{"model": "contrastive image-text model", "dataset": "pictures of board games with random positions, seen at a slant", "train_examples": 195000, "image_size": 64, "crop_scale_min": 1, "horizontal_flip": false, "color_jitter": 0.1, "tokenizer": "word", "vocab_size": 67, "loss": "softmax", "embed_dim": 256, "encoder_arch": "vit", "encoder_norm": "layernorm", "encoder_norm_position": "pre", "encoder_activation": "gelu", "encoder_head_dim": 32, "encoder_fused_qkv": true, "encoder_bias": "none", "encoder_qk_norm": false, "encoder_parallel_block": false, "encoder_moe": "top_k", "encoder_num_experts": 16, "encoder_moe_every": 1, "encoder_expert_mlp_ratio": 1, "encoder_experts_per_token": 2, "encoder_shared_expert": false, "encoder_patch_size": [8, 8], "encoder_conv_stem": false, "encoder_layers": 12, "encoder_width": 128, "encoder_positions": "conv", "encoder_pooling": "mean", "text_encoder_causal": false, "text_encoder_width": 256, "text_encoder_layers": 8, "text_encoder_norm": "layernorm", "text_encoder_norm_position": "pre", "text_encoder_activation": "gelu", "text_encoder_mlp_ratio": 4, "text_encoder_head_dim": 48, "text_encoder_fused_qkv": false, "text_encoder_bias": "none", "text_encoder_qk_norm": false, "text_encoder_parallel_block": false, "text_encoder_inner_norm": false, "text_encoder_moe": "top_k", "text_encoder_num_experts": 8, "text_encoder_moe_every": 2, "text_encoder_expert_mlp_ratio": 2, "text_encoder_experts_per_token": 2, "text_encoder_shared_expert": false, "text_encoder_positions": "rope", "residual_init": "none", "optimizer": "nadamw", "lr": 0.00085, "beta1": 0.9, "beta2": 0.999, "eps": 1e-08, "grad_clip": 1.0, "ema_decay": 0.99, "steps": 6400, "batch_size": 128, "epochs": 4.2, "lr_schedule": "wsd", "decay_fraction": 0.4, "final_lr_fraction": 0, "warmup_steps": 640, "weight_decay": 0.4}
Rows from block 4 of the image encoder, named by matrix and row number. Rows with one number belong to one attention dimension. Each number is 500 + 25 x the weight over its row's rms, rounded and kept within 0 to 999. All counts start at 0. Numbers have three digits each. After the name is the row's rms in percent of the matrix's.
# q: attention query, key and value (stacked) (encoder.blocks.4.attn.qkv.weight, 384x128, the q third), inputs 0-127
# k: attention query, key and value (stacked) (encoder.blocks.4.attn.qkv.weight, 384x128, the k third), inputs 0-127
q.4 112:498503520504501508490475472490535496501462464482516517537492528530535489472480492465480501494481471499545511427511500487491538499470513535535516486466526498485525487497526468467525522482467412473503530493537528503517526497504518529498489504544514505528510497528516491478496532511517525525516497432475511522487512539461503487501512499488465514512480501509494473539557481509486546529473
k.4 103:506509497459546498532520527543479491509477517479472502500489475482564468492529517530499502513516488564481476544479538515494532518437475466505512506478475507505479469500485513500466499493535499485551532483523490455489474483505496504481531501487517514448516477511475509485431495537516535483508525518513531513492503516510525521498507461492493506533493522486455564480500528484506473522515
q.5 118:520500500447518483482531499506529513501487490536467493506528507513447532545491537522528537508493526515474489508466484509531502526504467538463481503507499469484510492493461503508494541518505516506500527502488548500516468467457468486516521521490473480489479530462500522537528503515502479471469534545535486464459459458512522509505489498540520446490479476509457511501511481526542480490555
k.5 116:504480475548463484481502485525522534467489526509503501533500524510480509510456487522528476549487482438503521485535465464502505500499512473486509473482498487504569537453501489482500543489529492513466522508498521500480526492513536520499451489517527499512486490500534509493524499498508466498507483474474546522484545499528456457501457523558498514449476507496505493499539484523509554521489
q.6 095:485517500465511461458472515500518485524529542526479479471523500484462532524548531499492487464480513495493508506496499477528460490501515487465438490529499490482487502500483541510491509496512547514507483505497502517481528457468515516483525500479496496515473521521527500552504551480433483455484544539539489499502478458519527482539469507524527484458515487521502492478446513515525502522540
k.6 091:489492491513520484473497531494495520509476491502484515485479537501423491501513492501535493507503490450537521441545476496521490487532492527488531473511510522457503526510514496499495491517536498497508469503453479515534527473487498482482460520533508509528509489558536509493514488470469428502510490457488559470472508510490457470513460484492482469513495514498531433516499473471495500499474
q.7 120:507529515448516465526522493535516530495542456549497512518537516491456550546483525517516486493472524515478513500488487485527478529491484534455486498540512470498499502490455490479481515521499508542501517492480539488490457501472484489516498535477476489456468531456471516523544493482489479494489480529535485478482468459521496487511512527543515436494491490494484506492474461525512498500540
k.7 106:502458493534483510456495500503542509509518480544475533548496502512473548491464494500529494501508475474505523469518442491490500505476526501505480510490487502478569531488509506465512559469515467495438534526509516494511509493519531499515439495482517503498501495497516524478512527509503456477495470434500512506515524516530478469521466511520500496462474530460481477475526467521508540503510
q.8 105:498501524466500516506429525488472475454452530489454514513459501490514476503508512499470535505523475500518481502497486504479521507499488537538527476458512538505501489517510472482481508454476452465534514512514541492515511465476509516450511514525505495544510469509508469474460545538508554527492502471496523492484521519492511481454517481444472514514467511532519488505522514466477521509488
k.8 106:544526496526520488530519516536470512519476519464499507447524448434536466500519514503471509529507483509500493522504483501494511504473501465493499505477495513501486507494495516527491482532519561538530490488488494504447456493513481498453525474478517479508527476508502460474479493513524563493506534540484513518474489507472537505481506469468533490538494466520475559472472504482496463534498
q.9 120:501483516437530457477521499506510495483487491559468467495523514485468530542497538504498502483488514507481510483499481490544457501500493527459525510508502466508513485481473514495481524530518494526496532492486552508486516471487489523520494506479506489493475538460500483553519515498463492479494535527507468459460461436506487511499503524557482453475497487499460465516484463512507464505549
k.9 129:469449494520492477493485518522551535499484521515511541512504514512473511507482486515530478511513443456506537484552446495481505514498492504500508487488492498494544533495481516483496562491572500479449509551476499489490509488505528511492461504484506505503489490505516504485527531472512476507483493469488566500467494488520466484523460525559489471474471532487513481515536487512536527518484
q.10 116:512514507470533511525501445532510484503502478504469483489481488484513520501462491498493538546508515484499473489479540538518498551497474493513526494519507502528529487480484520514517515495493504484504485493463561453523488494480533493494517540506552476503476527458455518469499489460495509474495455509540480511495512465470509496480522517483473474527495473472434486465544467530542499525547
k.10 122:542493503535449495502477498534537532478528465528511491502503462481535477494470513502461503510489495449508524525495488487511498450479539434520466523519510500518545501512510480455505526449486494490495522508497512491481489525554522546499481530471522500471521483463502511451484494510488518526512472474529491538471501534507499509509512506496545504456498500511514562499540507497485525545499
q.11 105:462486500520478544508478484521486451506494464451505503518492518524539473504482445469457466480476501495511494500492500519491507475507493482548510528485505548507502463507564508489531491515458461458531525495518514486496481496532533534479482502506510480523496463515472466505500497512512511522526468475472504522495538544495533529514528491481492530519499508502518472505571547497489556508476
k.11 103:491531516461532495507510516497502497482461540465457481452504463477492475509525525497483519493495502514500493525454508471528515505460494506513512511492486489485450464513511501528507507510485475479536514498464536495507488521482498533452560496470527493502511557494482466536452497541508562514516519544511490485510462458520504516485498455476529497491503479476463534495517529451496469491529
q.12 119:526504501462490456477544501533499512487559537544491486471531498498475502537507539506529474497504500497479522517506488485504501514475487511445459507530515473458485506498456524499468514513521529554496494494504473501474490512508485466541476519469461490473478518471524517552517509498508484475495530552497520465495468475529491524525487513543529472468532503480509529523454502505534470468526
k.12 113:474499486507502516492492476470507517512481483527520490520492538527429545521489478480555502499509492496512534443531484510514492501534513531479498497512512485495546532487495492504494525495499490517468494530508514511501542508461510455528452509526477503534471524502522525507566519491509426482492480457495507471491540474533476487520481542526480499501481536491512429511483471514495512483496
q.13 117:522491517501488518499452540485497485507439499478512518533491511526524464479508463448498462481523472493540509508518484472469517519476526512528528485456497491498509487504525480476534471451487442472509548455507528511511539509489488535489527483528522506524515489536501478476453530520495526532507492465457519494475493526487489485505473496467490493490486512532527474524540527476459538524488
k.13 110:492514501466544469497536495515478501493516519469494498479485476461528493479532499520491515523531504536464489531477504506481502534474459507498496474524476519504450480498505538523439476504527552511537495485482486457459449501507489493466538484501521489500518512537466480519467490504507549488525535512487539504481479493467522513482507458478473521523472514499467534503461518482507453562502
q.14 117:527494536466499458485498555483504496495468535554483530507530523483488486519528538476509496468541473490514501490515461476496519518509519510525483479488478483451492482496515500495484501440499497502517482489516476512479511498465460520516520484484527502536522508510533512524464553529521511494471575501490489477454464473518513486507473460480482482456488532513505490538461552470484475490491
k.14 123:479482494475532496525515506512513505512507502481530508468449506478497495472534489520550496504521482508510524473530497501476486499522460545474522469487495491492488542519499519526454467532512535518490435531502437480455482467441508474484488490516488509530467482576484501496493506473484493470516525473498542479516499501510502476482490520530433501530496530495499477505474502469501466499471
q.15 129:503486483521490569505473475505489455523488460448522526505478511508532482454480444482480506514484476505521498474529537506467525471491510484528535509482493509526515496494534485490539475497484472477482500502521481478488507493509506527485503489518506505493528450513477490464488484509500518525526446462469507524519554527494512489494517487494507554564510487502522505494542483482482547515428
k.15 124:520531530501536495483496489492468471497499500474472479475506458486541472520510498499460525496488512541491431537433528535497481523462483451535477489515504507511472459518521501477517489488475493497546505453512525490531471491514473509493545522471508498483521512483486472510433483529517540494504510533516456540489469522490536538495512471469498511526493485500496524524495537495513474497493
q.16 123:507527505441538449482518489487508511487521487574485499480523493486433529551506531514501510513510522484464494522485476505525466520509476503476496484507494474494499508487461517511465522493512511514525535510473514503512483478475495497506496537485506497515485547462505491538518518508499481462486530546526484472474467431508528496502504502526510471463481482495457494494464480512537454505560
k.16 124:495460492529469497484488517510520518498479502511535544554496494488460501516470490532540480508508483450503550460564460467507517479508519514501523483488490490496546544500485496506487538483548488482445498517475502500452534488506526516502452476500502510482501483513544521471535511481496473510481467448490521490510527515500459457517477509514498503454499521501539505483515474527495548489507
q.17 103:515482492464522453486471539508516473480507525562479522504548497506446510504510501503493484476495515488481512524504447495526514511486483550450502506511483468465488512473475503505495485482526504506505536503512493534489508495476462525505523495483461470511466548493508522580510512512484488480440548502493510461489462487514492510516495502540461461474511507549522517509466487498524497504540
k.17 101:479474486516522494475514496492533516510499519516519500521489563497446506489479466515561492508533505450509503473529466518496500513530463535458548513484469515486517497489474515529462517519545478497494493523457468493457529488461498495494484490470527485523471505567512510518522507505504457499499506461460537487503504515497480476522456526528458528511493538468499471509512484482535534497512
q.18 096:536495484506511545507480474514527483502481422471521502484484511494528488481474478485472507495528488536510507474484515508498504502530544516548565507482485534518522501501514503506502484453449441461519507480504541475498523521497533519508474518531537478507510512522446483472500494529518494533495488467497492536486541509496524488509506534460489520543465519486454517506541509526475508533481
k.18 097:557451517527509516478519513514526511506517499488465493462494442460540509483480518523435501504473485507486492542450518505491488494466512448516489492501474506486503499498507534491509513472491523493503496470510506493486448501545500512536547508492511510449500476456466502483463477563505517497506489508486506526466487525503512508485514505514527492505475468512502602501506510499482494508519
q.19 113:515494469550476511507502476530500457554531467476497550511515507493549492470470457486538468491478471461531509493523483506457525480479534492515500510504491487493455497506533497469534487496483499502484520480515474531492526530527502500506474498466479470486502488523483512505506451505511479552517470456483532542498500527518494501503503512545508512522538524467547511504537549498486522488440
k.19 116:469480523464538499488519479446482492524511508518468478539497509502506540475534502456512500468506520555485445518456534494529452493490462548508515499523485518471487455520471510493478496501483461480555489508517517477531476496472496480553474508479499475505470491506504519569471510546506491498493530502519480501494497477513521535553510496529482494503501500481502449526497514501519491484523
q.20 111:478468488461454514477526478505529522479486505560464510551529492502445529512473511479498535509477518490467493518492461514545504504510476580496493537496499513502528501516508491507521551495476488496502526546523519491548504456469475500509511512511487501505484513488518468480522499504498511472496520564530522512473477513520494490499491510495477414491482476519489524493488481533483513482535
k.20 109:503488477563484503505479517539508513496470513493498526564489530514487520522481491502518521520495458454475487511528493494487514516485529481511521548446518492500550499475484512519490478499523484504457547473500528499471515483482587548474487463526524497516488485458466489515508532477529517507528483466492523524476518506506471494503463485533541479495480504499502517449542495519495503501523
q.21 121:507506536494509528522468488512490489504479469445505498532458518528561469515486462488475495491498500496514483473485528529480502501492508483538528503482509495512490489509525485449546485486505428494486549485528543482498492510535490540480500512486512495511515485510482489480474517491502524517502470462472492529482536524474511521507527502479488528534531519494504482514565511522470556544429
k.21 114:515518493445514494504500513517494507491503515482464486452505477477551493507528503495481507497493515530503476531439510515486502509449492461513474520516454505489438468527500501524487501464483500500532490475507525458501447513506476498456543523496535516478506517513504472495451472535532548514507542513536513516482493468516508542479518474485506508505515502478464542524491520458511456538527
q.22 097:558494513457522448506513522503493510482524514541507481489523508477498529545482522529510500515528500495472507492488507514505491498519518500469512492539473500505494483501489502514446535513481532492464488505466509515470476522476483504565487505465515519498489571508525486549510524467532484492506498494500490520500493450525515464515505517562506474468506483471435493548511487485520477529561
k.22 099:472454497514481499486485480456494518491521497498517507555488482509524540461487503494493489490526504478508543503527485485534487453533482528501500505519482485533546546507480521511504564468510489456479492569520470498535506487477528472532457510507483471487480482527522553487482506491524442519494449446477507505527473498504469487524459496530494511487485496515523461513497484508504497475495
q.23 108:504517485470536470476545493477511529447509530565491501444504460477452506521519535526497520498524532492481501523468488484519482513511504500464457490514502524492488514488487545522454504484532563533504484516503478484504480483496508492504511496527520523504475525516521511494512514505486501466505550541516501458496497449511500480491501490506507492491497509489500530525407479505513447481530
k.23 106:509474503520467521520483509512519483510491477516521535546492524497470472508500496482551505534474493450516537441545499482501490466553520512502527499497547463515509520488504507494499496495489516503460493500501492523502513493511525483514437501530460494515502475515507490475559514426481446510501456493485505465504518511500461466471495528506533510516515508507528474490466481505472531463450
q.24 094:500505503481528512504508457474549526470470479498514470507485506444501492502478501505493528560485496520467516505446509526527495555514513503531529461485498507525471492479492497504462525496478487511532524507490548477491474495489517483496521525526565514518491504461494502462469501499495483520490503501479469481508507458477515541504533502466459538521501465509434472490547502496548505547514
k.24 104:538532514509503468530466509546483533494496493475495530501484450452553483451483522528471505515483498501519530501496507496477519454479523443524470493512504437519498528473507485471521543478489515492480509491510513486472457513545527535515515520490480524479500485465502510491510518479544503534517496484527492517501493496532471487485528492482547511471515528509483584489503500485491480541484
q.25 094:519506481541489496526542524526518511524552465455526519509507517540529491487513468487504427481501480460519490490515532487473513489487532486496517521524495464489495510499489502458487474522485495515455499482522462526467490548529473500515475504470455466505493503509496529496474512472483462472517458474506496536523524513494529514515507511520505534526577484494512488498514532483488471504432
k.25 099:482477516447569500475507491463499475492537502513487485511502494492495545499500499486489486447499518542521497507468506500500489527489472530518485493525507524504460442487513497506516509478461511491521474534555508485481483518496446475525506538502536529485470535527518521531472445524499490507478523514516491500534503469511550490509483534504494528501513511498494427565490479490539499489522
q.26 116:492455509462491491496516511504541510466486453539485472525501472495478535502454544494491564549513486501486507475482497518533485530484491543472503530477503511535532489512465472524503538497518473519503535510486525460538488476481510498498528547527535514483480530475496461479538484504489504483496511514534472461474522469499515502520488503480481467500463454493456493493510456517535503507541
k.26 124:552499497591482526529452501541517541479498486481514504525489502504533501503490486507485499507487447492490517513507478517488532514508513448505516510489483489518548512476507488485510504475525473492468555500483527491486522484535561536488470488477500471474505472464500482475513503460509517526516468465498506542477520524512465494494478510529540509490466510526486552451528493503513521532517
q.27 106:535508485533487536508464466522463467527502463423493520490498522520570486451505431477494459475489495527497507478497548513465521476487493471532521515489508490526527466501525482472500485516484463476504533491509499535505522505529490503518480501477485478509506467533487480508502471484509497540515445447489501526494499521475517525518496498491495541518524507496514504525555525505491529517479
k.27 102:487519484477510471489519518489474504484475511486474448446518474495531516497519497475492523494474541546499483536454494508547493509449491520491464480504467521464442475524512511515501527499481493508578489489497540462514482512512466498513522519481553508491521547497490488518440467515522534514468534513510489490516478484519537508524519477476506500503512507481454498534506510461517480477520
q.28 118:474502509442526491482493504476507501475468511544464498502511485482431510546499533489490520524495533498464494520462461514543460518493479538484484525500491504537533475489474521506503505510529505502546534505479535489514505452463497506499509523511523513510477528452499507500494500527509501472484525551517493460479460460507514506509472502498484440488469508522479511466488494515544468486563
k.28 125:501502484542451501495503514526499521500500483513536496512491508495480474481492497531538502538509476414482532502565452482492514492507517486462525495484509478485564546480486471492510493500548503514452532484457511485483524492522545529474458461506529493509515496485507482479550509466517524514533497478480534510476505509491463482497490490533527512452499511501496517483538485491477515531470
q.29 136:514492484468505462489515533527495500493490523566464502503546502509421519532530534539515483492523527498504511516515452482496468492482494519450487505517509469467481525515476518526481520493518501509503513471509478509490497472467473498514506498497454490501476538461536505541517522504486475487504544545516492477482470459525478480492491503536505460444463521499502518501450494496515471489552
k.29 132:474458482530471515497519514478510504481488504529514506543490533491450504504493462510531498530525480478503530470572461493503490503534496515471535502481511513509544523495475518506463538493514506489453501544486471527485550467471522497517456483532495479520454507512514524504526517475498439458512489456458529460492498493505488476511485537521468487491486515493503448507509472510515526471505
q.30 094:476546518504529524535495456473467511492506504483481462458492465484491510500512471513519545518490521494491481543448523508537497472548448468489467508484516518517488511435498517529526514543511550507527468527464491479506473486513513515480489530512500508476483494475495505487496467499463469455526443501520488499544487475485459528491510485489537520516505462489510518454481492490522492491526
k.30 099:506519543511442472507485509521488480502480484521475523488498480507457459542478530461522515516488494435500513495509484475503529452524542477512480528495518467499504491495517456484554523499452473493467512489482528504536513498528467535467510490497499478525526525442487483482502490476477509509487468519535471450493496507463484516476517484478553489485530457487553502495492485501507538489495
q.31 122:497496507528491522502441509492488478521460487457496508533475521508516455451484466477486465485526503523514500483529528500457546478519486514539542501453485521489526510492557483472523471468501472467490509489512488530490528492522501503478500470516503528515522470546511497485482489512508518544519486468478504498483512557495513505481500509491484516535502523549555485523542546482479530514453
k.31 125:494505492488534483492531515511471458508511515475495483442502471462533483499529495517495503511495489528463461539450543510486492557464463487497500498490481521485442442506498517506477477535506521513551489477490484513491460477493454479484553488468513507500513509516485485505439477517495565477528521541511499506515480494464525525488510461467492510505505479478479520497497520485498454500504
q.32 070:512507513511496464484461525487506519501451476505504510540541466491504513507525471487531516516536504518491425508499474497509512491512466514486540531489502503524523528512475505505524510503459429461529533502504515476523507496480509511486554556526513517509505479507512465491519545536485531505512544490449501502466496482474540524501500495536513468521509528561489513491510508523476540480466
k.32 077:454450505505537519462500511521528513480497483461486522584500545456548531506492490511505495484492499505529511479502456498517472492493486480472482486526484487495516501471551515505505516501511450458554499566512514456488509478450476529485466493462511518479511524478504480482507470527482543493516471505488485539448494508525511466508478514485496488518491480517496515480481499507515524478527
q.33 104:508462516471517515554512528446519484503488481487491474573496472491484520522492473518484545521552475503502484496501479501508465526512477546504525546482484441498547521468481506522476540498482515481502514520483506506514510523462556528487527516520524473521473500515463483489519514518484517488481532553537502499496489488473514487500511507534485466538490537532468515475486452479513488504493
k.33 104:521509489504507467446516534502502530484518513463500481556501530537504551533514482486539506482493498482541516494496446520493490511521501504457513482490453445488520505510525470452464535486512453515496529478502538474503514496479505520506489500504524483480462509491511513511493508466491536490498515510481484536453510506532482480519521475513515481497493477512505463501484522492448560574530
q.34 111:517525501536475521431520497518499532472514523539478508482512514503484503520512505469515442470486491504537510463520520445517499488471538459506481491496508533476487445530506502485496484497493504537491497511500484492508502518503489463558506507483492538490522503470556488477474559473534478530484521482479488469534516525496530500515499513500499492436515473471534472555526509495477513499466
k.34 115:493498532497502530508507492509507530445490514500490494499462477467474468495510513530490510527502486482479509508494543473514482495499551483512479546506585518514503479525468510503530493491490511506498484516499478505493490518530478484514483521502478514513516526474520507486513481512532520494507455505510483451530520503472476474494524496507513510475461533513473510497492502506505445365464
q.35 099:527558490493508526534496503520475537515518517483505510454523483531545512498516566513471497519511524543485510541484548483481494493494518505459477466549495471501457506505463508507495506515511530517509503467496455482465468479497494483523472504513480497463472464474459504517517484499478512492514469489545491495519507496503461500446500483511522525477546518493453507491460542489502445488523
k.35 104:575529511497521516490477470495492514511515491490474512460526511497516476473502487487468511510488474492457501496472527496506524510474468499457513451512516550493485496488472529487472468521507560521487524454500471540488478476532485490517519512496538508502531476532478495512471501502498464456479485475511504487515479506428505504476534476469472534482525527491480530507495515499468471576519
q.36 075:485494512478470541556460479475508493465460499490514478522453495485456513522469454487530525512510477470523489496499438506481506504537497551494518486516528489521532467511499454480495492502514493474491525524484481517512545498474522516488505524491543485482494451505497470500542553476506534511489518500521494489487528554476482498559485515511493507516462500510516526520520512437505533487479
k.36 084:462486502545487494502493531500454518518470492504479479559460538471502531506495460511539508521515526492519463478472501517484524520508494531532510517464485458497494504493515469501466508479508452498481522533486519446487485512480493521456466491501520532510483517519500497459512537511520517507475527555463522527490519518527490463536504505532532480494456493514500525464506469502493563468463
q.37 121:522478516503529501492558486522508487482516498528470477497501473453483541508501535517515513511538529496492488518464514514507474513523494521494482497551535480508511470485469537541452554489474555491534476515458470488479473511492531505543499501506473501489460539476484506503529500526494482441484520523526468519534477472490492504454517513505521516473527527497475512479488483501525436511535
k.37 104:558525522520481485455493524514532508521514551522478516470500503541508508543503537490526497520518497487488497480503494453477495511487491499463465457516474490509472497495490492461489495456539534504496528460492496516504501502527516506565511477515542509522471530490507477520494498460487478471528481460458467490501499486496511500501508512523513510433549494484489490542492530495487475575532
q.38 118:490483501486486522526460501478496513473468502505534460540469540492443485493492498489485487509511473473531482449536481500507481493509473494519511497427501508511530486498512464484528510499516457512481527500503546517558532470484513555479486473521519530538532498485512489468482524509516524497508510457471521515494511526493502520542518491492478466519441450510485489519519475482487537538461
k.38 108:430497498499481472532497502526493474500484499489493495525471491468468520508480492540513516498527526508515506491499492540546519541531522488544519568452501444490534522489506487509501518499523452508518464549499516476511501500478510527445464510498481515474494530499532505464482493540514561523483513537505476509513494495504462498519475462474497467531495520514510475515495507499504533441492
q.39 077:555525513493508503538478480492474507481501475477527530523475515449535502485513504521505495512525508547464476527486545531496509531501503482511531530482487481496526526505508517517447497496502456481501528457502522487541481457481484496492516491496499472518488551525469475506502494589505506527506525495484526513477496472484509485500503546507486531541469483523414496502513505476484505529507
k.39 080:534500486503534478523528505464488527490531508506486499507513524509489499522497521518479474462486536517515467500477460496512490546470489518512539510479501541521490500505538482478509510520479478453542521519508532478474506465501505496509490517446538523477508521502444518510453511538454501510509542505482482557481514499505491512528474518455492424515459506527478485541490504503449508541524
q.40 121:524499452512520482479536497543487486519507516486498517430502477483547471489518506531508482510497474531473506514491539510506469479480522501526477486491515531497443508529485568535520463491471527484494460490505448498480481491539472483524511454447482464487519500521517555529473454498499497500544508494487482522511503486503495513475507481503509485489520484471518519509486561514477472468484
k.40 107:546498476461525515484474489440503491546530521501533499440535516496499483448498505489494511507525474516489521501500531474504469496496525532500491460504541539496423497518494512524503486477495539487493445483506455523498504477495481457496547483494492452509500521508473512538480513470503461476532491472509510491511506507457564515475525523490486490517517496466502514522493513484500453515490
q.41 105:485494494477529496556518482494492498499519524538500503473521500476483523491518516545516568529508508505508484529483480549519495527497456515467483519525502472491523529476454525536422491494519534509528509499486488507489511524471470492500484538520451484505454487531462478555503481487510496443529490529511494491481485478520527467446519479508493499511520492486483502450467478501530487508515
k.41 092:556503496497517446495477481474510502498521524487485469469520484521533482534510501473503516518474473488501435508524454488487516511474459488452486480539464500476521495502514501479467495514510531495513537451482513529502518523526496489496533475470503501515449504494516460553512513444481522487514531510492524518467494494496516494525528470516514506455538483473500488519475510497489494589509
q.42 084:512488554512515535519484471488480501442513482478502478468519523502544501492480534527487527525476517537492507538488519540480550505483456510501498541500434496503517488541496520467501493486507491491495536503513530480493519472495500506459483539522489513478520479509505524513455496560475536520501496491481482496462505480556501496476465481511509454498473525509446504488476522476480491509562
k.42 089:522479497501509492520466466482488486486523460496474486528482533490523523491479446502477544501505502551481483475482533523472483516483473463503510500508521519481516469540507482491489505546496455504508516509543475476491473437494526512486463512491562487505523461529474505504455522518471510511499541466500479534505508527506512470489479510477502494499486548480467496491508493549511573531541
q.43 096:501475496473506485445490528470528475471499471507506459515493522490441490500495480473500510484500477529515489464528456521525510527485495477513510535467474521493518493497507491491498493517499463467518495515504557503545514464512469521490537502524522512534482542487535495468455545528509491504489518450465534496499474540491521482509492542486497461512444467498524459514536469517490547524473
k.43 101:433453467486504488501522515512522483490494493513518488561495480498479525496466524496503502492498520506507494480505482514548498511561514485521511544476505465494489504486506488530541558498497453487528529539474547454499496512495497517455458547462475529483490503490516504500500508540502535515512477501519480497492482532553489506526489476493499504473446494494503463532509483491499529436470
q.44 093:508473529444558479517519524485539470496508498525512479530494500505491518502543503537519511524520470510485474513509489531521492536517476525452527516459503446510518497449459514526453524509536479478506497465452503515491503523493508523467493505490502438531459518528483482502496507525513524474492530503502460493470473467491516520507542498547471515509459533500469476479517474479491488508520
k.44 092:502503495502496463477499526490505481491518536485523518545512464540509531564476504503535511446481515479524458466493467498474479519516480519434508479490448456507476503474505501476501529482549450492491538494509519489501513514517505506512499471494475488519497498478490474557462495500491492510517551487490482516436517508543495525515506469490508464492484471488515472492471517478461534548503
q.45 082:501529536492516529541501504482506511504452539478504503481519487525532503475526483523489504508506497524472522528456536521442521506479474509485526505543495439537525516503475498512506490495477509479511535469502474479471543518447496467522461480480485494502482485521485497552534476502507527484459432544508495471498522455503479483493496495516503469490502522533488513468477514452531494476541
k.45 091:584494507511502498522501477493517524515516473489474510484500525491532482490505425519485517486474479499496462488500524502457486488472487529463514506512484509507515476514512512517482470558527521462498529477534498483492526457489510503512509475487537485480472465527479507525530520469494479480500513492481493552468519482480491507504472520517494496484500508497520520502523505510489582582558
q.46 063:497518499522461509494504504518509502484530516459516494500490451513513520503521508456508541497517484501522527464509528475519533505493522519521515490519527542525511509514530502554494516511416512489466499558495453453491522470513515507539472482467525486469515520504471508565474544489481507488505495505519545531512528493520511528552490503494505516470498492513448491506512528530498505475448
k.46 067:515486455509449538489503497475538514514524492506507515443461507477494514504503477503481495501492463548486535500481514505516515510502515542488526517506502491485488473477489529524461523493506496506484463545467541480490483496493523430531526515466557522544508499459479562508501532515500469503515493493493500510538503527480487523490468555482500484494516533510483534557518517496523472487456
q.47 092:515459526444520472492474497481514523488473468533503504539479534488429518499505472460533520506487502522508469489496445507496518565521484496540501529488491464522538477510516491522477536479477495466522494520441513511529527506454516481509516537532523504513498526549533477481485539521483483496500522500515490491498492517504501463524510502521495499493496472534471470516532449501489535528492
k.47 096:474496503501515453469548538510526513496456485536515505532496510510504505545461491502520524486501542505538510498483473455505532520506518482518494528456486461511521478508492447471502545482520450487520511521469551426519500523499537514473467516458515543491492494472514482494515476517497492506535504492500483532510498501523456474553491466509490463463506488493518491510505487488508551476505
q.48 100:506499505503501463453505491532501452471512491537498482556506487494429550531508529479566478492507504499487486488525458531542513490512457496465489515488489512499525493453519506484492548513488493523496485520469544525551502531478502465525517505512465519520486541502516486476518523499502463503506569505506469478484523466503483468498526520521520476487469489497527481510503449514510508503490
k.48 097:530509506552483478489481508545533493477516510504455467558528528529501520543502509473525495472518510482532514496509500503503490517536517489479510537490501476466509519473504485494540532492535462523512522475466516512462532562538502512531467503508499472506504522443534468498541492485496522534499474496505482494484538464521469490522532459487514526460514471462543491462501461495503487495494
q.49 077:467511550535539472554478518448498450517473519523509521503529528525492502534480455508499503507519499464526489450542506483436525521504529531487536504476462470529499530498465505481469499481486488519475532481524505512512503516459524534477486501499482452485496482515444457535510509521504530491499468484489503495494500520493510481514467509483467540490521533508472496512474524459511514483498
k.49 081:483489514512483468495517528470463537513551466528524475524550512511492479490485485540493506453457504492543525500483497522478536476512477540486511545463455460516534506508518469504499474520480475506528499488512523482522501488459512485496498488460469477492555465503488500544516487521476523510496499523507543490523480525482468503483478477489462444538479482525506539459485514532486510460505
q.50 089:487474513503500494504488485518513475452508479530508458535498549497486532480478484459522510512529516474512535476543453528493494516563496535524498520496507501463524539454522495507481540492445476525476472517471536520548496534506523507496520506512524526494494495498533492446513540509507485493481498557484497493505477523481487496512525548519486456519472501500482511502524429479479503487512
k.50 087:490508475518512467531508540514512472487472520537513505548494503519516520534458509474534512450530507483559524496496482529505518501532518492494519486490457427479517520474513451507525516500558462515494506527478503525474521497475522515489439499506489503504523508442509486457491493490507524531496483511502526494521507505536470492490523494520523488480515463512547461502486479477439503494476
q.51 096:459475516492491505496469487473523476470460496471519523546476509510468495509462443511503520512507461502520462469511449497479502505473505495542533507479470502491528477505497476484469521509505464483478511528488545528526536504508497567470507512511533522524482492544512471497504561521478525509476511493469516526452477499502520494535474491490469498498454506551489459531543477515505526504485
k.51 096:437446506520508471488513496488517502469465484477520468538480479490507505489498472515492510469475508518525491482526467486494484509485488500546498564458500470510524507518531474525494538509503430490510511553495503457512505498483531507517470530470484511489505497489519510512502501555477534524493503547500520512496501487565485482500457479511479474481467483518537505503506476505530547439487
q.52 094:503527467513490500492480476505499528503528510473481508477485520506504487489457516482478489493483488535480516506473520500490497461495518460515460498482499553518450538518528491496548469503512466504499463478562542472497537499542507477481529483512493541481533503478515525451462491505499521500558520445490519498528542539522515499492478481463499496496488444483518516504533492541488525501449
k.52 087:461476510479493541522491457512480487484509471490495505471479536457481503464474526522494524509530525547440508512483518512531518501490496480543504487468527551524507502493519494551518487483463502515511432514509482497498469459512488524492497536526460510504509502524514547475482550520523493505509522524531487482532534533498503524469514514476485485557515515491485530487501495483526462451468